config.yaml
crop_scale_min: 1
questions_per_image: 4
encoder_activation: "silu"
encoder_avg_pool_shortcut: false
fusion: "cross_attention"
fusion_encoder_layers: 6
fusion_encoder_bias: "all"
fusion_encoder_qk_norm: false
fusion_encoder_parallel_block: false
residual_init: "none"
momentum: 0.85
orthogonalizer: "polar_express"
lr_schedule: "cosine"
Rows from block 5 of the image encoder, named by matrix and row number. Rows with one number belong to one channel. Each number is 50 + 15 x the weight over its row's rms, rounded and kept within 0 to 99. All counts start at 0. After the name is the row's rms in percent of the matrix's.
# convs0: first 3x3 conv (encoder.blocks.5.convs.0.weight, 288x288x3x3), inputs 150-164, a 3x3 kernel for each
# convs1: second 3x3 conv (encoder.blocks.5.convs.1.weight, 288x288x3x3, transposed), outputs 150-164, a 3x3 kernel for each
convs0.186 095:53 31 46 39 27 79 37 66 23 32 63 60 65 48 35 58 43 52 32 08 35 76 20 95 38 46 22 34 50 44 32 79 20 51 45 42 46 70 48 56 55 61 71 47 78 55 67 45 54 45 84 59 23 77 41 70 57 58 37 44 50 49 50 43 72 52 65 49 62 42 52 59 60 60 38 64 58 50 66 54 38 77 93 46 51 63 39 50 33 38 47 59 34 24 49 53 85 56 68 47 71 48 63 41 43 51 33 55 66 21 53 59 40 36 31 42 36 90 70 25 60 45 39 39 39 79 47 47 39 40 33 31 35 66 39
convs1.186 106:65 57 53 86 63 47 66 66 42 42 60 55 75 65 51 52 39 72 63 63 55 58 56 39 61 30 54 69 35 52 69 21 30 53 59 39 31 67 10 75 51 36 49 55 85 59 81 43 45 62 27 67 84 61 60 52 84 89 27 52 70 28 49 61 44 44 55 20 17 48 28 48 23 46 43 33 45 55 59 50 46 44 51 57 38 32 64 35 55 30 52 60 56 28 45 51 58 40 44 51 39 13 62 45 70 40 66 43 31 38 36 32 23 27 67 28 30 50 38 65 77 51 43 59 41 51 55 34 57 49 54 56 62 56 56
convs0.187 113:62 93 26 64 51 52 26 46 44 66 46 56 34 45 46 29 37 43 69 32 33 32 41 49 20 57 47 56 60 80 19 23 59 57 61 45 26 42 50 43 54 41 33 39 25 61 54 67 73 67 31 57 71 46 39 41 41 42 54 65 19 26 27 24 40 59 34 41 46 63 51 41 57 72 82 51 81 64 32 60 39 13 34 47 35 45 55 45 58 68 32 28 38 29 28 54 62 61 46 90 39 29 47 47 49 65 49 34 73 47 96 43 65 52 64 85 47 51 44 41 03 31 47 39 39 57 41 78 61 34 39 72 42 41 55
convs1.187 104:36 49 76 35 16 52 61 69 56 36 29 52 50 37 62 47 36 49 55 62 66 46 17 49 58 34 96 46 58 42 55 61 42 65 62 49 61 48 59 59 34 63 44 61 80 80 57 64 41 62 82 57 68 54 28 34 26 75 44 43 43 60 50 57 50 46 64 74 60 79 66 64 48 36 46 60 62 45 53 50 51 50 58 59 28 50 46 86 46 43 43 44 47 30 34 42 43 45 43 54 57 29 48 56 49 21 38 36 46 50 42 45 50 67 41 32 42 63 65 49 60 51 30 72 78 46 51 60 69 47 62 68 89 61 20
convs0.188 106:41 54 52 56 38 46 59 39 90 38 54 48 69 26 61 47 25 46 40 49 50 56 37 76 46 63 68 57 51 13 46 44 27 20 34 19 68 44 39 59 41 95 79 33 77 36 45 57 37 57 64 38 60 40 44 39 52 44 47 48 20 68 79 52 52 63 40 50 39 29 56 49 46 61 66 60 53 42 58 39 42 20 54 60 34 79 36 30 70 99 55 62 57 52 40 66 66 56 60 39 36 63 47 39 67 63 47 52 40 51 33 62 17 55 67 60 37 45 52 33 65 52 57 71 87 38 46 35 45 44 34 35 25 63 54
convs1.188 110:60 36 51 34 21 43 70 59 51 85 76 54 65 59 65 61 73 45 83 56 69 58 63 51 34 69 75 68 67 45 44 57 57 46 45 70 46 45 69 45 17 26 42 43 40 26 86 66 51 70 48 42 62 55 99 35 44 86 70 58 52 57 63 55 36 49 61 52 56 33 55 72 46 26 26 50 57 41 53 26 52 28 35 33 63 39 63 21 74 55 61 55 53 60 47 60 60 55 49 63 44 34 56 74 66 36 37 38 71 61 36 35 27 33 63 69 63 42 56 57 35 42 47 59 67 39 32 55 42 45 25 74 39 54 61
convs0.189 108:35 37 59 62 45 57 38 20 78 49 66 45 36 59 41 61 42 54 59 50 36 24 32 44 52 31 63 34 61 47 43 54 45 47 60 54 46 73 63 37 24 42 67 43 29 54 39 47 57 65 50 71 74 73 34 49 51 22 64 22 76 33 68 26 32 54 48 50 54 53 61 30 60 67 61 40 71 50 63 55 32 39 55 36 25 37 52 58 14 35 41 41 38 50 57 53 59 62 72 55 46 59 59 69 46 63 47 66 48 59 64 71 57 74 39 48 82 43 52 44 56 79 76 62 71 59 24 47 55 26 43 48 70 46 49
convs1.189 099:35 66 49 45 66 55 78 43 65 45 79 84 56 34 49 52 47 62 63 59 25 48 27 70 65 45 52 50 47 52 59 47 39 35 38 54 35 27 42 79 49 44 65 56 56 90 46 65 87 57 41 72 45 58 56 68 46 39 62 36 54 86 61 25 32 34 49 47 30 49 44 36 39 50 25 59 80 72 37 51 44 50 63 69 38 46 29 46 27 28 46 61 53 49 46 71 15 37 41 68 53 43 43 52 49 54 35 58 13 47 70 47 47 53 27 59 28 41 45 78 32 62 56 51 69 45 48 45 44 57 80 59 58 46 19
convs0.190 119:44 36 32 50 43 27 69 78 62 40 35 78 44 59 80 71 47 64 49 17 44 23 19 27 52 28 46 89 64 12 64 78 51 35 38 37 56 50 70 43 71 64 71 81 80 66 43 76 59 65 42 65 55 48 50 31 14 30 31 38 46 33 36 73 46 32 66 53 33 57 40 27 43 47 61 18 58 50 46 37 49 38 84 65 46 63 70 34 49 56 46 40 43 50 26 41 54 50 47 46 46 74 48 63 60 50 27 34 73 82 43 40 79 23 40 53 02 40 45 34 74 58 34 58 46 31 53 55 38 47 58 46 40 54 39
convs1.190 118:80 60 61 55 54 47 66 28 51 56 47 50 71 76 52 63 59 55 52 60 47 55 65 71 41 24 39 62 64 95 61 36 76 47 14 33 54 44 73 53 53 58 50 47 44 56 42 66 73 42 65 41 66 54 67 53 67 85 76 52 60 70 67 48 53 42 57 45 50 35 15 42 58 53 48 52 44 18 52 63 78 25 42 45 22 20 51 11 56 46 59 52 71 50 60 73 38 54 61 68 79 71 54 54 41 69 54 61 29 34 37 36 45 35 73 90 73 53 60 68 59 39 79 53 42 78 42 37 32 87 49 38 85 85 39
convs0.191 093:38 31 63 38 44 86 64 50 40 58 39 68 60 29 55 54 38 55 44 70 71 72 60 31 44 62 50 41 60 32 45 43 67 39 41 51 43 05 33 52 45 45 50 28 58 44 53 91 40 21 42 30 63 42 54 54 68 48 43 48 17 52 53 34 30 78 54 41 69 55 48 43 54 65 35 79 41 58 38 45 48 48 43 78 44 23 52 33 47 33 74 47 52 71 72 32 46 63 55 47 43 53 51 30 31 77 68 58 48 56 55 48 24 59 46 27 36 45 65 59 31 53 24 35 26 28 51 41 65 61 37 46 34 38 60
convs1.191 087:18 23 30 46 38 79 46 43 31 43 58 33 50 48 79 54 39 70 61 58 53 44 89 72 55 71 67 41 41 48 49 42 60 47 59 39 42 54 64 21 61 36 71 68 42 44 45 22 72 45 17 75 62 29 39 58 64 89 47 60 68 39 29 55 31 49 43 54 54 64 70 56 34 65 69 57 61 47 45 63 44 43 59 54 65 50 51 60 58 56 41 09 25 39 56 63 48 22 30 71 58 36 62 57 33 51 55 34 47 59 71 66 34 32 63 55 45 51 58 32 58 27 29 42 48 35 31 59 57 54 42 28 57 57 28
convs0.192 099:35 60 60 27 59 44 24 53 34 69 40 63 43 72 27 51 59 28 36 78 54 32 53 27 44 63 51 26 42 50 47 70 50 62 53 65 55 47 45 47 38 32 56 50 27 49 46 58 47 46 62 52 44 43 41 49 42 32 35 41 36 24 45 62 82 81 44 65 70 56 53 58 70 16 07 63 70 32 30 79 32 56 44 52 58 36 40 47 56 36 49 54 53 56 49 44 74 68 55 38 57 41 78 72 30 47 67 40 51 52 56 55 52 70 52 87 54 31 46 39 44 27 46 37 55 56 50 49 36 47 14 35 62 37 37
convs1.192 101:63 70 65 51 62 63 56 62 35 81 83 21 27 60 30 41 60 52 56 38 53 52 52 48 59 45 36 55 27 79 51 38 47 61 34 39 68 63 62 51 71 76 36 67 39 52 37 67 38 01 27 53 37 70 60 40 53 75 66 58 65 34 29 53 49 57 75 47 35 52 41 35 48 76 56 51 57 43 55 60 59 63 50 37 53 54 49 49 70 62 61 80 53 30 52 83 34 45 73 34 53 34 65 81 21 49 69 52 66 37 57 25 35 23 45 38 59 66 68 55 37 38 38 44 57 48 49 41 45 28 30 49 37 23 35
convs0.193 089:62 79 71 62 72 43 54 43 48 58 30 67 37 49 44 41 45 51 17 55 52 51 52 88 39 58 90 51 64 78 41 38 46 32 55 34 60 59 61 33 40 46 30 51 45 54 32 38 40 33 54 45 70 39 61 62 73 33 21 31 38 70 46 51 37 64 34 48 39 50 51 24 53 75 29 53 44 67 55 37 69 53 24 69 48 55 52 74 61 15 42 51 37 36 44 21 30 60 13 56 55 09 44 48 36 26 19 38 25 69 42 31 53 34 42 74 56 49 52 60 32 32 58 44 49 51 42 38 81 49 44 54 36 43 41
convs1.193 083:38 19 51 64 65 66 38 43 28 52 38 60 24 39 43 73 57 62 45 59 61 50 16 50 51 53 73 42 52 24 21 48 32 22 29 48 12 41 61 53 37 29 46 44 19 41 32 38 29 55 41 38 52 74 45 24 37 64 61 71 45 54 43 23 39 36 59 28 48 44 47 54 58 54 67 32 73 34 56 38 35 51 23 55 52 65 49 59 66 50 56 67 56 53 31 82 85 34 70 91 42 39 63 57 44 62 60 34 56 64 52 39 53 47 74 26 16 39 48 50 55 38 34 36 37 49 49 58 70 55 53 63 32 40 66
convs0.194 085:70 57 35 51 47 33 24 45 40 44 16 43 46 33 84 38 33 30 33 30 65 31 67 26 48 56 43 58 47 65 56 60 65 14 49 75 37 54 37 44 62 43 62 59 45 55 40 48 39 47 33 49 65 71 34 51 56 32 40 60 42 55 67 49 52 65 49 57 68 38 43 69 56 28 58 59 42 38 35 29 15 18 44 65 42 15 64 49 53 38 60 68 41 65 59 37 61 61 73 68 36 44 31 24 68 50 61 51 45 49 62 15 39 73 50 46 50 51 25 47 44 48 65 27 48 42 44 15 51 40 49 64 22 48 66
convs1.194 092:39 49 42 41 57 64 53 46 54 67 58 55 57 53 47 48 33 54 69 64 43 71 53 68 49 85 43 69 48 34 30 34 41 34 45 54 48 81 39 34 67 46 59 34 55 38 51 21 57 55 16 53 67 54 56 28 49 45 34 35 69 41 38 38 07 60 21 47 27 47 27 54 57 45 45 42 56 47 57 50 48 46 52 59 61 86 63 03 46 22 49 51 56 27 37 59 32 48 28 56 61 42 49 42 49 84 74 33 75 43 33 19 22 44 59 33 49 41 51 56 76 75 60 43 58 69 72 51 78 57 46 57 34 40 46
convs0.195 097:39 43 58 55 60 57 42 45 51 45 79 22 65 36 34 61 21 45 50 41 38 74 83 60 33 61 51 43 53 24 49 48 27 40 45 40 41 48 47 50 45 49 52 60 34 28 50 28 41 42 61 39 55 54 39 75 34 33 45 34 61 36 61 63 65 38 49 53 59 37 46 40 36 68 45 60 46 11 48 53 47 73 43 42 46 42 74 28 40 28 52 65 64 61 63 33 23 47 51 35 75 53 67 53 35 44 41 27 27 55 31 39 55 40 22 56 58 47 31 61 30 47 60 46 25 67 34 39 41 54 38 54 30 38 49
convs1.195 090:63 54 33 82 75 37 70 59 68 32 41 73 47 47 44 56 60 38 56 46 31 64 49 45 57 58 58 65 31 72 53 46 45 60 51 61 75 53 40 50 40 87 84 26 67 45 47 54 47 61 47 57 72 64 32 58 62 50 24 74 48 42 42 27 20 39 48 40 37 60 35 43 53 40 62 38 74 63 48 54 66 40 49 42 64 53 73 55 55 52 35 52 52 53 58 61 35 61 46 67 45 53 28 43 51 58 43 57 39 35 55 31 78 56 47 25 11 53 49 39 60 60 49 18 56 43 46 75 46 54 56 41 17 19 46
convs0.196 097:41 58 61 38 76 39 32 47 47 87 47 63 46 60 42 32 42 55 76 69 34 69 41 74 42 36 53 37 36 55 48 52 53 43 67 53 38 33 39 65 61 77 35 37 36 56 57 61 32 72 65 40 73 51 53 55 77 50 27 23 31 51 50 38 22 60 67 52 57 77 35 41 29 45 72 57 31 28 60 62 64 40 28 30 65 57 52 55 22 47 51 45 26 68 64 47 56 48 50 56 98 43 41 63 31 34 63 57 45 43 38 40 67 69 62 46 40 42 75 45 28 47 46 35 60 70 62 34 67 56 38 66 32 50 49
convs1.196 103:48 60 52 30 22 75 52 65 63 59 43 28 50 73 61 40 58 54 73 70 43 54 62 79 71 65 51 62 37 57 42 55 52 61 40 15 56 51 34 34 50 48 29 03 17 53 44 37 42 46 61 65 41 95 44 44 34 44 75 52 38 51 40 61 39 59 55 28 56 69 40 55 58 44 08 54 51 40 70 54 55 48 40 53 34 53 47 51 52 82 65 59 50 56 57 60 34 35 57 53 32 55 49 71 74 59 55 53 47 45 61 60 87 80 40 59 48 35 52 41 68 47 59 31 70 71 36 80 62 66 35 47 43 51 48
convs0.197 084:49 52 34 44 43 44 39 22 53 49 73 46 23 31 59 74 45 52 08 45 52 35 48 57 53 41 49 48 36 49 52 55 71 36 51 54 23 59 58 37 55 35 26 61 58 47 61 58 32 62 41 58 43 55 65 59 38 66 56 56 35 62 49 52 50 41 59 65 49 85 40 53 45 58 58 38 48 42 30 21 35 64 45 60 51 58 38 86 36 21 66 60 68 38 55 82 48 56 50 35 71 24 27 43 61 64 42 52 44 44 33 41 54 59 32 51 41 34 43 70 46 53 68 63 51 18 64 26 48 39 52 30 70 48 63
convs1.197 087:44 17 55 60 66 48 45 47 58 76 59 66 47 35 46 61 41 55 56 43 44 62 53 53 30 52 64 47 48 30 64 35 53 12 19 36 39 52 87 54 17 31 97 54 45 41 26 19 52 35 59 68 29 60 32 38 42 34 33 25 18 47 50 74 61 66 42 57 82 42 45 44 68 44 53 53 48 59 38 41 63 70 78 65 37 34 49 55 37 59 57 42 35 50 51 60 52 47 55 54 48 50 53 31 67 53 38 77 64 55 60 57 41 65 64 60 62 59 46 62 40 30 68 57 44 53 25 43 46 55 65 43 56 43 53
convs0.198 099:38 52 59 41 39 43 74 55 65 59 58 72 19 42 60 54 48 43 53 54 46 25 51 25 36 29 50 56 22 27 85 44 45 47 71 65 63 58 38 29 37 27 55 61 36 66 26 49 39 22 26 46 60 62 35 47 54 44 39 54 49 65 26 50 55 76 22 21 39 32 54 53 34 42 64 40 59 81 41 55 53 84 40 20 44 25 37 42 36 54 47 50 63 46 53 55 61 47 31 59 50 57 58 43 39 55 50 28 31 52 33 39 67 46 49 50 34 51 39 52 32 36 20 58 51 74 50 58 45 50 66 36 52 62 50
convs1.198 099:07 33 61 46 69 83 34 47 33 51 64 26 50 55 39 36 46 46 61 28 68 50 34 46 46 63 51 58 31 26 64 67 62 29 62 54 41 54 48 22 54 59 69 45 54 64 62 40 26 34 26 38 30 54 49 39 52 23 38 35 45 44 60 34 43 53 18 32 26 38 56 23 68 68 63 60 81 54 48 54 33 58 27 56 56 38 43 73 33 62 35 40 48 54 64 77 38 56 06 83 91 59 46 51 24 77 71 45 54 35 48 26 67 51 55 50 75 50 61 45 60 58 38 50 48 76 62 56 71 77 45 71 19 16 25
convs0.199 096:51 56 55 35 47 38 50 59 40 38 41 28 39 53 44 57 48 63 59 26 23 57 29 69 65 53 42 67 84 60 50 54 42 62 53 45 51 34 12 33 72 20 35 62 21 46 48 39 23 65 39 60 81 44 21 38 55 51 47 41 53 63 42 57 54 58 44 70 70 53 64 42 46 58 58 36 31 46 49 47 60 32 72 28 58 48 21 76 56 38 52 36 52 52 50 58 55 65 50 48 59 40 45 35 37 31 70 43 54 78 40 62 90 80 40 50 47 41 55 63 57 53 57 53 40 29 42 44 29 78 26 26 56 48 33
convs1.199 105:63 80 71 69 49 62 40 37 71 29 61 55 62 62 68 60 57 68 36 78 56 20 27 43 66 37 86 41 17 51 44 19 32 55 23 37 55 65 74 62 50 84 53 34 62 54 18 27 48 54 39 29 46 23 35 31 63 64 44 60 46 52 64 37 34 54 63 45 21 62 46 32 33 53 29 51 65 75 42 53 65 39 45 49 35 53 68 28 50 89 40 39 52 48 42 52 57 50 54 65 42 49 50 57 37 28 33 44 51 23 36 50 29 39 52 09 35 47 47 76 64 61 75 53 37 85 20 42 45 29 66 73 59 59 74
convs0.200 112:45 68 45 22 32 48 38 01 21 49 40 53 38 47 19 16 53 47 71 77 69 43 40 39 49 37 48 00 00 66 60 52 35 70 48 55 56 60 36 60 56 25 40 26 25 34 63 57 51 48 52 50 27 48 76 42 38 67 51 49 30 39 51 68 11 46 60 55 37 47 42 32 54 51 45 59 57 49 67 42 34 73 75 57 85 75 74 73 31 19 44 80 72 40 35 43 67 55 44 46 57 66 55 66 49 56 62 51 39 28 61 68 56 39 93 35 18 34 37 46 66 70 75 67 54 58 14 14 31 41 53 46 24 42 44
convs1.200 107:49 60 82 36 34 47 27 31 52 46 67 40 67 48 42 65 58 55 41 40 47 74 54 45 53 25 41 63 43 39 59 32 67 52 29 19 50 43 41 52 33 56 34 52 49 43 60 56 20 44 86 59 58 56 51 37 52 67 61 37 48 49 41 95 78 86 41 59 69 36 45 00 30 78 50 30 36 52 38 31 63 56 53 71 68 60 56 54 80 87 41 67 59 70 51 62 55 45 35 44 43 35 32 57 40 52 48 60 55 50 50 42 41 80 59 83 62 67 60 83 59 57 97 50 81 56 34 69 68 38 31 37 25 03 28
convs0.201 100:33 56 41 61 28 41 99 66 28 24 23 46 78 54 66 69 40 68 39 60 39 30 65 58 66 61 42 25 46 54 34 64 36 71 44 54 69 56 56 47 48 36 78 49 46 49 45 51 59 20 38 50 61 30 55 37 32 71 45 57 88 23 53 64 70 52 78 81 66 42 45 55 49 58 41 43 41 45 58 72 35 52 22 34 71 25 42 46 28 35 51 48 63 60 62 50 47 48 55 50 39 64 66 29 53 49 45 35 56 49 71 23 68 55 67 94 55 37 61 43 70 60 66 41 63 56 50 36 34 46 40 31 55 35 32
convs1.201 099:99 96 55 68 59 50 79 22 49 44 54 85 76 34 72 44 68 56 66 70 60 72 48 31 54 37 60 48 41 13 59 22 31 74 38 46 49 69 65 34 45 77 48 30 45 30 20 54 72 59 61 61 51 36 41 37 29 66 53 62 50 57 51 32 32 45 55 49 53 44 57 51 53 61 67 48 45 27 37 55 37 78 63 47 59 38 69 35 29 55 20 24 57 52 46 14 27 37 31 65 48 62 54 37 64 66 46 66 83 63 51 43 38 65 55 51 57 35 44 48 62 57 40 64 56 60 47 48 42 53 37 46 39 54 57
convs0.202 091:61 52 44 60 48 53 33 77 51 52 50 33 36 56 51 33 73 72 40 15 34 48 80 61 37 39 51 46 60 52 51 53 41 61 47 31 18 40 33 54 59 58 38 54 71 56 51 48 58 41 46 38 46 31 63 52 49 62 41 34 49 38 52 66 66 41 60 49 58 59 50 51 70 50 38 34 43 44 48 41 52 37 48 48 59 59 51 27 42 17 49 55 63 54 72 47 28 44 17 57 38 50 45 55 60 25 55 71 39 31 18 59 43 52 37 50 46 47 57 45 47 36 49 86 60 66 71 56 69 55 41 41 39 31 65
convs1.202 092:50 51 69 44 28 84 61 34 28 33 57 35 39 45 28 71 26 41 29 72 47 54 56 37 56 93 57 51 37 43 47 77 45 50 23 51 44 89 46 20 39 60 41 37 58 54 28 45 73 50 52 44 33 61 22 53 61 71 35 31 50 55 67 23 30 19 49 30 56 63 60 59 64 48 41 45 46 78 58 60 42 49 34 50 40 36 49 44 42 38 48 67 42 33 60 61 15 43 43 23 58 29 47 31 65 43 46 80 16 33 67 52 38 64 41 46 44 41 50 34 35 63 46 65 62 17 39 44 58 40 56 57 72 64 39
convs0.203 105:26 54 47 26 53 71 59 50 33 31 62 40 34 65 59 20 39 48 46 50 76 47 40 59 39 37 31 74 48 40 59 55 63 51 41 66 55 35 43 29 20 73 55 41 57 62 62 52 81 54 42 51 60 35 30 55 33 49 57 60 42 56 69 68 51 55 50 45 47 61 54 59 78 62 57 51 38 52 41 63 50 53 50 29 30 44 58 34 37 61 41 39 55 63 76 73 66 90 63 14 53 48 51 51 60 35 56 68 85 58 67 55 75 76 63 46 37 54 47 45 62 38 30 49 58 42 61 68 35 62 60 49 63 45 47
convs1.203 096:41 58 89 55 45 29 65 35 53 33 40 48 40 40 21 33 67 41 28 39 79 67 53 18 54 42 29 56 65 37 52 58 39 64 43 61 38 57 26 28 53 47 54 61 55 41 84 97 25 39 51 61 84 74 51 34 50 53 49 26 72 51 42 49 38 61 47 35 49 63 70 67 24 32 33 59 49 64 63 25 27 63 49 55 50 37 48 56 59 57 44 27 52 51 69 69 40 51 45 39 63 21 40 60 73 62 47 17 36 82 44 41 51 25 48 20 07 63 48 53 60 48 37 69 75 49 56 56 50 64 40 60 50 53 55
convs0.204 095:25 50 55 25 73 33 38 31 63 65 45 42 23 54 47 34 40 34 43 42 44 74 42 26 59 46 46 48 64 46 56 57 44 57 33 37 55 96 75 30 43 70 33 62 77 62 59 54 27 62 45 43 69 40 74 68 25 28 56 44 37 42 69 43 46 60 71 58 53 59 43 61 51 45 46 51 47 65 45 36 41 74 54 24 31 28 60 23 76 51 50 51 40 46 73 51 29 34 39 62 37 66 37 45 55 44 40 51 27 62 38 49 57 43 19 55 21 53 20 52 56 40 50 55 49 55 54 52 33 54 39 32 43 37 31
convs1.204 099:38 42 54 65 80 51 76 54 63 53 29 59 56 74 54 72 62 28 62 50 46 75 40 37 56 41 36 48 61 60 61 72 52 44 56 43 54 30 26 63 52 39 63 62 99 40 46 77 50 55 55 37 39 87 50 46 61 28 64 53 53 44 69 56 53 45 40 39 39 59 28 36 30 58 43 44 81 53 31 44 55 57 44 32 33 46 51 47 25 58 45 41 35 32 27 63 40 45 38 33 74 43 57 66 46 61 36 67 21 54 59 30 62 33 60 46 41 78 44 61 25 29 51 86 58 59 65 53 37 78 75 37 57 58 60
convs0.205 088:54 53 66 33 22 46 48 63 56 41 31 80 58 15 46 34 58 25 56 67 67 54 63 38 54 72 53 40 31 28 27 54 54 39 19 45 41 25 42 48 39 34 60 72 46 40 66 59 62 43 45 47 58 23 30 44 53 39 59 50 48 23 52 77 43 62 77 29 64 52 64 46 46 40 46 46 41 52 41 57 31 46 48 36 86 50 14 46 70 35 55 59 41 35 50 43 29 32 57 27 69 46 54 61 75 54 48 54 40 58 68 56 48 70 60 50 87 74 25 50 62 46 51 55 31 45 53 51 51 62 33 40 49 50 42
convs1.205 094:84 53 48 76 54 35 64 29 31 42 60 64 76 44 48 17 62 67 67 38 51 33 58 57 57 56 58 49 52 34 62 20 37 37 42 21 38 39 37 45 47 34 55 59 42 28 42 39 44 36 49 41 47 13 42 37 46 52 63 55 68 51 61 46 68 29 66 55 44 39 42 63 44 37 62 53 55 38 52 48 53 64 70 37 47 53 44 48 35 38 47 14 35 43 40 46 50 48 71 63 50 60 27 36 13 25 40 40 51 38 27 47 59 42 61 42 43 54 31 54 40 43 51 67 58 55 36 85 65 65 52 64 35 37 44
convs0.206 094:50 46 60 54 37 65 66 59 48 41 29 62 28 37 44 66 28 63 40 61 34 61 51 44 56 50 23 57 66 54 30 50 33 31 53 30 69 51 62 43 28 64 71 73 54 59 34 49 59 54 59 67 43 55 53 47 57 31 51 38 68 47 67 56 60 61 35 62 51 41 65 40 65 63 84 51 51 70 47 62 67 94 86 38 63 55 69 64 53 58 42 57 32 59 71 67 58 61 51 54 35 61 61 60 62 46 43 42 64 49 73 29 47 55 23 59 24 66 72 56 44 54 62 46 80 47 62 65 88 51 47 36 56 47 57
convs1.206 099:21 40 29 55 58 49 39 77 50 36 34 36 53 51 37 46 55 35 26 44 61 54 42 69 56 44 31 42 54 37 44 57 39 38 46 58 58 54 59 65 40 54 57 61 27 52 60 53 70 55 51 46 44 59 44 35 25 23 45 43 62 55 52 37 52 42 37 45 46 30 70 62 57 53 44 59 43 54 46 78 43 46 34 38 29 07 35 58 24 39 29 47 41 34 34 35 73 38 67 36 31 44 34 57 37 69 58 25 56 36 48 54 79 60 43 24 61 77 66 58 38 76 64 54 66 31 13 22 15 44 56 18 66 53 30
convs0.207 098:51 75 41 38 46 71 36 25 42 56 63 25 64 73 61 71 57 47 56 59 55 47 27 33 30 53 48 47 66 60 34 58 55 70 49 23 39 45 66 21 60 57 71 35 52 63 65 66 48 46 47 85 51 65 55 40 53 63 18 69 55 68 47 33 57 40 57 55 51 58 35 47 39 58 49 32 50 51 66 31 57 45 49 53 58 72 29 73 62 27 39 40 50 44 43 77 71 58 56 55 49 38 71 36 64 73 26 40 74 40 39 36 50 50 35 71 23 46 67 49 54 60 23 66 50 61 70 76 35 57 43 30 57 39 35
convs1.207 090:70 54 47 61 46 73 70 70 55 51 72 52 56 63 43 32 58 43 42 35 55 57 27 28 51 59 54 59 27 15 63 38 38 50 46 61 51 58 61 67 89 54 44 40 51 47 72 40 39 54 34 63 51 24 30 69 57 46 54 44 29 48 66 65 51 44 52 61 59 57 61 59 45 70 55 41 37 50 36 32 04 50 36 55 56 39 33 45 44 60 45 60 38 10 39 23 33 59 51 36 44 89 50 54 64 54 23 83 43 55 44 48 24 29 39 39 38 39 47 30 67 36 44 55 37 37 62 25 45 66 53 70 73 58 45
convs0.208 090:58 34 40 82 52 25 67 54 92 54 64 07 67 33 42 54 63 66 38 64 57 43 39 38 52 41 36 34 61 47 00 44 44 25 68 49 74 75 22 53 51 71 52 57 50 44 46 45 63 65 69 38 64 36 53 39 46 31 45 52 64 50 66 64 63 47 68 31 54 57 72 56 57 49 44 45 74 55 39 56 71 48 67 31 50 87 83 27 52 69 32 55 38 57 39 35 53 25 73 37 79 75 38 51 36 36 69 59 53 54 59 77 40 66 45 25 59 42 23 31 36 53 31 19 53 47 41 37 31 34 49 28 66 49 43
convs1.208 099:68 65 72 55 41 58 39 31 57 52 59 51 75 65 55 68 71 66 65 48 66 70 59 57 68 65 57 72 62 14 64 44 34 41 67 60 52 56 45 20 50 65 40 31 45 23 59 38 64 53 19 30 23 61 66 40 30 88 51 54 83 60 56 35 00 37 46 48 52 64 66 70 38 67 58 37 38 64 65 49 33 25 32 60 47 62 77 39 34 50 35 35 49 31 42 23 53 45 56 06 91 49 48 56 40 46 23 41 64 70 52 38 37 34 77 46 46 62 62 47 57 65 39 61 46 33 63 59 54 59 41 61 57 55 46
convs0.209 094:66 57 30 35 71 41 58 60 32 50 49 65 32 58 39 51 42 50 55 23 49 52 62 51 61 61 34 47 50 54 57 42 52 13 32 46 48 51 00 53 44 56 44 47 73 37 60 53 63 44 70 56 23 52 64 62 53 41 58 69 63 50 30 51 38 53 57 48 51 64 57 68 65 48 49 50 62 10 70 34 50 48 64 39 56 49 35 28 42 73 28 26 48 57 55 36 30 66 43 55 47 25 46 37 48 61 55 60 51 51 45 65 45 41 53 63 36 44 51 73 58 39 57 53 65 64 51 49 64 40 47 21 45 49 82
convs1.209 093:00 44 56 43 34 67 31 26 66 60 35 56 65 45 44 23 40 40 49 51 48 55 28 60 39 38 32 58 46 37 31 60 45 68 39 61 70 50 53 36 34 42 51 59 57 68 14 13 66 33 58 45 47 48 50 44 48 32 67 42 45 61 50 48 38 39 31 19 53 45 55 47 37 41 59 40 79 40 55 45 28 60 43 51 70 46 57 19 46 52 53 29 61 67 38 50 44 39 46 55 69 48 69 52 36 29 27 53 56 65 52 35 35 44 56 57 42 41 47 52 53 16 44 70 67 47 18 34 54 52 33 54 58 60 44
convs0.210 100:46 54 35 71 52 53 37 29 33 64 31 44 41 56 27 62 37 74 64 24 54 64 49 73 49 28 38 39 49 62 52 23 31 17 60 51 42 43 30 68 82 67 28 74 58 51 35 36 48 63 42 23 76 63 41 58 43 45 48 42 52 21 59 37 25 42 50 65 65 42 43 38 48 76 36 47 57 77 47 57 68 67 50 75 58 48 68 72 14 99 49 61 39 52 47 42 40 57 50 63 46 41 53 32 48 68 52 73 60 53 68 32 57 56 47 54 29 49 50 27 38 57 37 37 59 44 39 30 35 67 62 55 44 61 53
convs1.210 097:53 52 64 54 65 57 30 56 69 42 55 25 45 40 17 40 66 61 59 50 30 53 61 40 65 36 79 35 40 86 22 49 92 45 46 61 83 84 64 62 39 62 33 34 48 76 23 80 38 42 64 21 49 38 68 58 53 38 57 65 10 53 73 57 38 40 35 32 30 38 34 54 47 37 20 39 58 54 50 63 64 43 52 19 41 58 39 44 46 18 53 39 40 63 34 61 60 64 88 72 37 53 53 32 20 48 14 59 77 72 51 52 17 48 54 71 98 70 33 67 85 32 52 64 35 48 65 58 75 56 35 51 59 87 60